A small multi-label audio tagger, trained from scratch: arch ecapa_tdnn.
Rows from block 7 of a small multi-label audio tagger, named by matrix and row number. Each number is 128 + 32 x the weight over its row's rms, rounded and kept within 0 to 255. All counts start at 0. Numbers have three digits each.
After each channel's rows are labels from the 100 clips, of 14976, where the channel reaches its highest value: "responds to" is what is common among them; "lies over" is the class under the peak. Only what is clearly more common there than usual is listed. The data: melodies that start on their tonic, played by one synthesised instrument. In brackets: how many of the 100, against the usual share in percent.
# c30: last pointwise conv (model.blocks.7.c3.0.weight, 384x384x1), inputs 128-191

c30.6:116087138115110106171125092104143107102137120138067125171145112138156160072085128129149107212182206160116116132167084100134126116157123118100107115110113088119122073103151165120111125111167146
responds to: the note F# (100 vs 40.4); the note C# (69 vs 40.2); pace: fast (60 vs 32.7); tonic: F# (57 vs 8.6)
lies over: F#4 (29 vs 2)

c30.276:205123121106145118133134061108135198151112171118115126083123173140077146142159128130133154105095117133105143110198150117097168077144178194174135173109083090131118147158123153142161177102114119
responds to: the note G (68 vs 39.9); rumble (48 vs 7.4)
lies over: no note (60 vs 34.8)

c30.154:134135192134167143164218140200117129139118213150176121150110119145122159058138143141165139184125146122095126118080079112122095132159147159081123133083162133111155088125101120153167136087112117
responds to: the note C (76 vs 40.5); tonic: C (66 vs 8.7); mains hum (48 vs 7.6); muffled (low-pass) (33 vs 11.6)
lies over: C5 (30 vs 2)

c30.305:114089136152175143146085086128131147090107138142145171060113086137101161094139140156107125158135091108111112128173134143090079117121145086130130141115194153134147124154152131131136115115139168
responds to: the note E (69 vs 40); reverberation (64 vs 29.7); clipping (25 vs 7.8)
lies over: no note (94 vs 34.8)

c30.318:158148124128170038173164117093127103107131157100123123146140109122119100162064131132129105107103092124148107147110138126164164165139169146167151098100131166162141126171092153124137093130183152
responds to: the note E (68 vs 40); clipping (25 vs 7.8)
lies over: no note (86 vs 34.8)

c30.137:085122129056143231132122167129132133131083128113127174143255124118143159147102132133122109113145141155133137118110120118132135098110113128156146129157137098089163122255105089124132144134072157
responds to: the note D (100 vs 39); the note A (68 vs 39.4); pace: fast (63 vs 32.7)
lies over: no note (60 vs 34.8)

c30.11:153151130132150101149140130114104127139162101137135127107106109163104112124165108103115125132154120175133123098093134139116119152136125108109128100112134177147106094109123090125154149153101103
responds to: muffled (low-pass) (32 vs 11.6)
lies over: no note (67 vs 34.8)

c30.92:093112103114074128123171098165100124119210184096109091119174129075105111145110145133135138162143112131163087118145070108119146108097090141133129100148141148121128111126117158136142103102080133
responds to: reverberation (62 vs 29.7); clipping (32 vs 7.8); mains hum (28 vs 7.6)
lies over: no note (97 vs 34.8)

c30.331:131167109105136167102095143133117190092136084166121120159134143155117131143071085150071129120118107209139122115136108110113188119125090134106156165188110123126120113105121139089173166119083168
responds to: the note C# (100 vs 40.2); the note F# (76 vs 40.4); pace: fast (69 vs 32.7)
lies over: no note (62 vs 34.8)

c30.18:145153100129136058148109136133147121109140158142100164124116167099136121124155134103135120117095090146135124101130173104177120104117116096119102102150166107178102128164158115141151088140136116
responds to: white noise (42 vs 7.7); thin (high-pass) (38 vs 11.7); muffled (low-pass) (29 vs 11.6)
lies over: no note (74 vs 34.8)

c30.312:067066138113151102124116123133096107122158164111175189114079093154116091030129160090125152132097110164138124110161214135181141135090163111126138075103097180098114223161151140156109091087123117
responds to: the note F (98 vs 40.1); the note G# (70 vs 40.6)
lies over: no note (70 vs 34.8)

c30.30:093137109119145093117133153132144167148205122122145149107090149163115123147127131102069137140134175095121133110155114103095161113111110138146127131138154109130116124117127120075163131085137181
responds to: clipping (62 vs 7.8); reverberation (62 vs 29.7)
lies over: no note (63 vs 34.8)

c30.296:084148099161107122153112116145077108116178147110151150135148136084157124114156200088158115118149120143139143124106098134210140096080113114132193139139106154166128129138104175162147130155142139
responds to: the note A (100 vs 39.4)
lies over: A4 (29 vs 2.1); A3 (26 vs 1.4)

c30.169:152118125149109108117091097122158126091140136103153093120138142140186175120113150093111114150129126106092106142097155098131080106093126082099154109108171159114133110119115116090114113096118130
responds to: the note G# (100 vs 40.6); pace: fast (68 vs 32.7); staccato (51 vs 25.3)
lies over: G#4 (25 vs 2.1)

c30.197:170120188128127096114154096152157125128128090176103163099122154055086119145144138149072123135125146231135078255139134073106142123144152126095162255184139117093131163131117113095153103140085138
responds to: the note C# (100 vs 40.2); pace: fast (63 vs 32.7); square lead (25 vs 4.9)
lies over: no note (66 vs 34.8)

c30.14:121104163127109166143114121095161125122068102094132103082133125161096124108097143100082100094143100143114083133114089118097126163158164140136072088163106161118125102104132131141106196173142119
responds to: mains hum (80 vs 7.6); thin (high-pass) (28 vs 11.7)
lies over: no note (78 vs 34.8)

c30.232:110139154131157097145143069096120174099151143046185124108136139141184128160115094192171114191078113116118097139080106196196107124136203068164120135106102148111127112147135157167161132137163150
responds to: rumble (66 vs 7.4)
lies over: no note (72 vs 34.8)

c30.7:112100141111076171135127179082176107124190147131111145142152157190103131153091140114125059093113162128156120125136119147109063120105129158159080104165156076132106133141121107120105130163151081
responds to: pink noise (94 vs 7.3)
lies over: no note (81 vs 34.8)

c30.249:126091080118137093107203096131076131111111132140111098183152119148120136133109086105115116132140119142131138147125114131120154078108103148153151130152109111150151133168127106121147137128163127
responds to: mains hum (62 vs 7.6); clipping (29 vs 7.8)
lies over: no note (92 vs 34.8)

c30.324:137161092092203141172104134138166154124150116096108111155133135107119120134102153121090154196086112109130160113102116113103212127151117126155126120128097099128122107145151103105148137152091109
responds to: pink noise (74 vs 7.3); rumble (25 vs 7.4)
lies over: no note (92 vs 34.8)

c30.123:083150110132133108138209111121113156110167078123129108113088140113126128156123106147094112086121136126089157166173108144144097093162129160153158129098139139103148154123124089106154135152111147
responds to: the note A# (98 vs 40.4); tonic: A# (97 vs 7.8); the note F (78 vs 40.1); trumpet-like (25 vs 4.7)
lies over: A#4 (32 vs 2); A#2 (28 vs 0.7)

c30.135:120171157139074137182093130126170116151160146124113118130141143174105139127084190072118117142166105155128116124142141236099106138119084147085077133147108150094149135151139165142069127090113195
responds to: the note C (99 vs 40.5)
lies over: C5 (26 vs 2)

c30.206:108134105170126113076161098117095116118079100086132085141138071105097087140111139075119099130121147131160115125132163124149102111119128081142145121136156140084099146071160096133111135103093131
responds to: pace: slow (69 vs 33.5); muffled (low-pass) (52 vs 11.6); pink noise (51 vs 7.3)
lies over: no note (61 vs 34.8)

c30.104:119108164118149177104104050116083132133144112135099172120118066100080073088157121135097164102187128118098083115166156116089145139164099180139146093161123125148125127205050103150132113116082120
responds to: the note D# (100 vs 41.1)
lies over: D#5 (30 vs 1.9)

c30.307:162068127119103141103134101114102118132123091078127181099095133151150141112147108142089135078144116137137136173135152105149125118146108155116143102132094131162124118139089101133174153149157145
responds to: reverberation (72 vs 29.7)
lies over: no note (61 vs 34.8)

c30.227:127116134156094114145196123108084084086128082136081099149126104174152166181132113145090068131125150096133146146150191137152097144086091134093110135058128124144126103119108095093138041093179138
responds to: the note E (79 vs 40); tonic: E (66 vs 8.2)
lies over: E4 (25 vs 2)

c30.233:160127148188120100076131102094157126153157117117114119151124138139086102151111095116084073123116110103111115153082109085180082139126151094129155183133132089182107124113156127161126031137123116
responds to: the note G (100 vs 39.9); tonic: D (26 vs 8)
lies over: G4 (28 vs 2)

c30.181:144111167100132109098187119141121144136156121142095142129132124136115168114121099133139140149127136179140204122122155148107080093134178108166110102138148174106112143081093097162100107097178137
responds to: thin (high-pass) (58 vs 11.7); mains hum (42 vs 7.6); rumble (36 vs 7.4); tonic: A (27 vs 7.8)
lies over: no note (76 vs 34.8)

c30.63:120099138151106158122111133117134110097149130086098133104148103166062123171143160142141139113101120143134115104138135158107126121098146128098099080107118086139151119114134132164129143113137179
responds to: the note F# (98 vs 40.4); pace: fast (66 vs 32.7)
lies over: F#4 (25 vs 2)

c30.171:116114153133072148208114153153091177152164140130122146128128158117098105135176115140073115122150110106105158140128092202130092130150091112163136121100213101093117084104146182142131087102092108
responds to: the note C (100 vs 40.5); tonic: C (80 vs 8.7); the note G (66 vs 39.9)
lies over: C5 (30 vs 2)

c30.297:150116178160100166114106173152166138086175112082199082148193102124104174144108139145162128110126102175104188108108129100099104110150126094158148121111159210161150181171104154101161124109124075
responds to: the note D (91 vs 39); the note A (67 vs 39.4); clarinet-like (26 vs 5.1); tonic: D (25 vs 8)
lies over: D4 (27 vs 1.7); D5 (25 vs 1.8)

c30.328:165153147179131118148088082139135140180161163134109105155141128165149180103079149100128123115095100093141185125194101157139103092076172089124136114137047159165135110118125166103156112159153102
responds to: the note A# (100 vs 40.4); natural minor (30 vs 12)
lies over: A#3 (25 vs 1.5)

c30.368:136148154127141141109140143150109096096122159155137101152136129132135136107106125111141175134118124166127148131165095136144100130100125125135115122124197096143139162215167151115171142142147194
responds to: thin (high-pass) (58 vs 11.7); rumble (57 vs 7.4)
lies over: no note (67 vs 34.8)

c30.299:151147144075096098127105177133145172063127108111124164159069108111154088166131168097114095116135091141065110107099061118142206168084127116135146175122116154141148175099119152132119096116100085
responds to: the note G# (100 vs 40.6); pace: fast (64 vs 32.7); staccato (53 vs 25.3)
lies over: G#4 (27 vs 2.1)

c30.281:166160118133185101067123117153090146118122159081225133096127072159111132054082110105125095116126117138094115152170121076139126063172112137120100137077093155151131158137139165131162109190128076
responds to: the note B (98 vs 40.3); pace: fast (70 vs 32.7); the note C# (69 vs 40.2); the note F# (67 vs 40.4)
lies over: B3 (29 vs 1.6)

c30.269:114140105131152122106104122129087118114130111093110174100144160141220164127146091135154136106123135150132103151077111123125149120099167127147121143141095145210164169099088120120155069188112062
responds to: the note D# (100 vs 41.1); the note A# (67 vs 40.4); reverberation (63 vs 29.7); tonic: D# (41 vs 8.6)
lies over: D#4 (26 vs 1.9)

c30.326:074139129086133159079091138130170104143140097073094132087129062082161151120094194093176167143155159102107137136168194147195124181104106084071131150135163169087182148111129156079113181128090094
responds to: the note G (100 vs 39.9)
lies over: G4 (26 vs 2)

c30.321:110116087145137081153099146135105092113117116172098153117130113143132135099043127093171166122163134151134148122083096142096114072137145100110141128109106136106133102120131132164161086135099147
responds to: the note D# (75 vs 41.1); tonic: D# (71 vs 8.6); tonic: A (28 vs 7.8)
lies over: D#4 (43 vs 1.9)

c30.248:126117094088124155134123139199187138118095109146083158135170175102060126118141159121092109177170100120195148162114073131124123117141167123145163117101182127138071154140116086099060171141161139
responds to: the note D (77 vs 39); oboe-like (49 vs 4.8); tonic: C (25 vs 8.7)
lies over: D5 (25 vs 1.8)

c30.254:138103110168112113113099146092139116112102122161123106150103168212109113088127133126149146119176146107087135127116143101148114101118091157155133126140073111096136131100142120132123126110174130
responds to: pink noise (83 vs 7.3); tonic: F# (37 vs 8.6)
lies over: no note (76 vs 34.8)

c30.282:111127135184127179133139139115210150174148137114140135110176192171179170120140136148148133144124116171162096133123116113110122157146144123095123167131122117134121121160137151123085118111129107
responds to: pink noise (95 vs 7.3)
lies over: no note (77 vs 34.8)

c30.238:122120145140123159119120133129100101205096189109127083146125132059135142080166157138162105138113083141125117136144129146114137193135127155166126145110123060142154158129131128147104166148132165
responds to: the note A# (96 vs 40.4); tonic: A# (94 vs 7.8); the note F (85 vs 40.1)
lies over: A#2 (33 vs 0.7); A#3 (29 vs 1.5)

c30.337:142119120106149100152087124126138118138127128108143097099117159124099069150142131134155090180084131123071134107132092104139097122142123162124148125137160103097099174148164119178117155114091111
responds to: the note F# (90 vs 40.4); clarinet-like (44 vs 5.1); square lead (25 vs 4.9)
lies over: F#4 (25 vs 2)

c30.109:117117143113104200227079126049120113183132132121094081101125137110056098073165113147100152185128134094127123132140134255140142168125176233088137102164060151111105144107113255122123123121145090
responds to: the note C (99 vs 40.5); pace: fast (64 vs 32.7)
lies over: C5 (28 vs 2)

c30.186:152093131145133129094159121132172075120117128141107161121138152083120110103121157144125131101151119113138153107061127138091153171148127073124097140109140093126130159135088113166158075135154184
responds to: rumble (50 vs 7.4)
lies over: no note (91 vs 34.8)

c30.310:103106161127117111154129147109139138098158104114128173131098179105103071102152139114105167161118160116095148088136123123144141118161158083103108115097161133145168086103109090106142116118109172
responds to: saxophone-like (96 vs 5.1); tonic: F# (37 vs 8.6)
lies over: F#4 (28 vs 2)

c30.66:133114137097145127138093120108208140148132098091143104089184066098142165140097152128094110117144087095098125152180106103146141102165091133204096095085145114138223097106080124178099106179109074
responds to: the note A# (100 vs 40.4); pace: fast (66 vs 32.7)
lies over: A#4 (26 vs 2)

c30.351:137114126102111136085131100123175093143142140074176090120144145151134163139115120135125077092086159109123202121110112103140130206096128143110128159185101117160151103120104107060115094143082139
responds to: thin (high-pass) (32 vs 11.7)
lies over: no note (83 vs 34.8)

c30.378:146120203133145123115115123164137127104103132217076146120189097107175100134108168110100146113101178107183161123125123158159190122116080112167087092132117120095173141104104146101075106203128153
responds to: the note A# (98 vs 40.4); the note D (64 vs 39); pace: fast (64 vs 32.7)
lies over: A#4 (29 vs 2)

c30.151:124121105090174109124097200141137078081205174160149136140084129110126088138112151143155111138118098081121144055159127152126140103146141126145101168137086078127091158084110131102170151095104165
responds to: the note E (94 vs 40); tonic: E (85 vs 8.2); the note B (69 vs 40.3)
lies over: E5 (40 vs 1.7)

c30.52:177157138141147105146130135079098125092107120133150141132113078113168133083147149124154062144128136117104128143120108122114100134088111107092088141101120085073115121115135118171094122136162104
responds to: saxophone-like (90 vs 5.1); tonic: F (26 vs 8.9)
lies over: F4 (26 vs 2.1)

c30.360:100179129120096109131068119150130182128153110136085103132122146097141123103094089101162093141091172119152089132091120105123119120142116096157135156173135132101076230136098101133114158094093085
responds to: the note E (80 vs 40); tonic: E (52 vs 8.2)
lies over: E5 (32 vs 1.7)

c30.157:071102113091142141117156114106106103119098112179187136144111202121152146114138137217140230108226091083071156188152162100255215115126154089153135105120120131215122137177134081102147109115132119
responds to: the note A (100 vs 39.4)
lies over: no note (60 vs 34.8)

c30.131:146073146170118104156080125129110181159136063131126143079085149133081100169184196155116146170112107087109148129124101108144069112163090100111109182177145170132078122149070136177127136142142136
responds to: the note F (75 vs 40.1); tonic: F (60 vs 8.9); white noise (29 vs 7.7); muffled (low-pass) (29 vs 11.6)
lies over: no note (64 vs 34.8)

c30.369:156122109178109097101156140096134104130145106161255144103118127124176139136139135130098117147112150102111163108147126139102149141181130119054119101105130123132106126110122111121118075113166097
responds to: the note B (99 vs 40.3)
lies over: B3 (30 vs 1.6)

c30.98:134180141134167122081107095141138031115175099193106080091123089094134137140121125126142106158160126096169159146148131120163099135147099158124127132113123094088118123145114104171129117109098151
responds to: the note E (99 vs 40); tonic: E (97 vs 8.2)
lies over: E5 (53 vs 1.7)

c30.350:085156121148096168093148113081135136103170153076112143146123200143151177122124085127086092103099116149104128136074137152132130121094101094127121103119093155207145097172126139111085164103122165
responds to: the note G# (95 vs 40.6); tonic: G# (86 vs 8.9); the note D# (78 vs 41.1)
lies over: G#4 (36 vs 2.1)

c30.259:136081128205125155124110103040140138194146088112167138113094100117111177127143158125162141144165108103135143125122127111118116242164082144117145122093101170131086158167096128168121132125088166
responds to: the note G (100 vs 39.9); the note E (67 vs 40); pace: fast (61 vs 32.7)
lies over: G4 (33 vs 2)

c30.86:114105137128084200167109107060105087120141112123108086133136138053065096084130057109098113151149112080139122113139149255145145191146115152126153111122125144110136192134112255097166163153161146
responds to: the note C (98 vs 40.5); pace: fast (61 vs 32.7); thin (high-pass) (28 vs 11.7)
lies over: C5 (33 vs 2)

c30.122:129136157128156131140069143112095118161204140115163086126140120079172122117210102081183122176132142147116147154133118107129122061120122115188153122124136186161171228136093149088148129232175129
responds to: the note A# (97 vs 40.4); the note F (69 vs 40.1); tonic: A# (39 vs 7.8)
lies over: A#3 (25 vs 1.5)

c30.41:130090170131137140139118154074166077078140080168117131159092182126101066130131113143154125155153085098123120137129157124125133117105141111120149183164129126133101088101084098089147139163176182
responds to: reverberation (73 vs 29.7)
lies over: no note (99 vs 34.8)

c30.40:091117106135140163156084102177128157100125153086116137101156126058105107099133146102096130191110132144118131083108169250141170183156085150170151105137158189116123141108105255106198098117147088
responds to: the note C (100 vs 40.5)
lies over: no note (65 vs 34.8)

c30.161:113112135096091148142140138063121066166095143139143106082086146104059161156083130155139170157115122140113141104137110185157089124138134102095096124130110103133134105131157137134185155132125154
responds to: mains hum (76 vs 7.6); thin (high-pass) (29 vs 11.7)
lies over: no note (90 vs 34.8)

c30.28:130160156141123131137121137137225116146162095093100127159118147147098134116135118116097137138136151172085163141105219119052121135130126122123114084101135130080080145137174084143168183214085084
responds to: the note A# (92 vs 40.4); staccato (56 vs 25.3)
lies over: A#4 (29 vs 2)

c30.120:148108120117113127118146130136138116203136067096101115122118161128172089092121141144109156108104097157126129126166146148092136139186104143082130127159142109101123083144122104111151118107155138
responds to: thin (high-pass) (49 vs 11.7); mains hum (45 vs 7.6); oboe-like (26 vs 4.8)
lies over: no note (60 vs 34.8)

c30.20:139128134142154104154168059134137164113106188116101128068074105133150084151126136123123093161137134066132116174094094126178100157138118081136149133118110103054121111097128162108098123165158176
responds to: the note B (100 vs 40.3); tonic: B (83 vs 8.4); the note F# (81 vs 40.4); phrygian dominant (36 vs 12.6)
lies over: B4 (29 vs 2.1); B3 (27 vs 1.6)

c30.114:161131109120116126136168095095082150138148130068134072117115116085120109106169137185108152135127141095091124113192130133148113109187105110106186136109094096122113127127098136102117149094095077
responds to: the note G# (100 vs 40.6); the note D# (66 vs 41.1); tonic: G# (30 vs 8.9)
lies over: G#2 (27 vs 0.6)

c30.196:101148189132107167104144144141161110104155106104136074094178154082147118184146160137123103141105119108131125128161108079140176114103137133111097092087133091109130139219141150163107126129104122
responds to: the note D (100 vs 39)
lies over: no note (73 vs 34.8)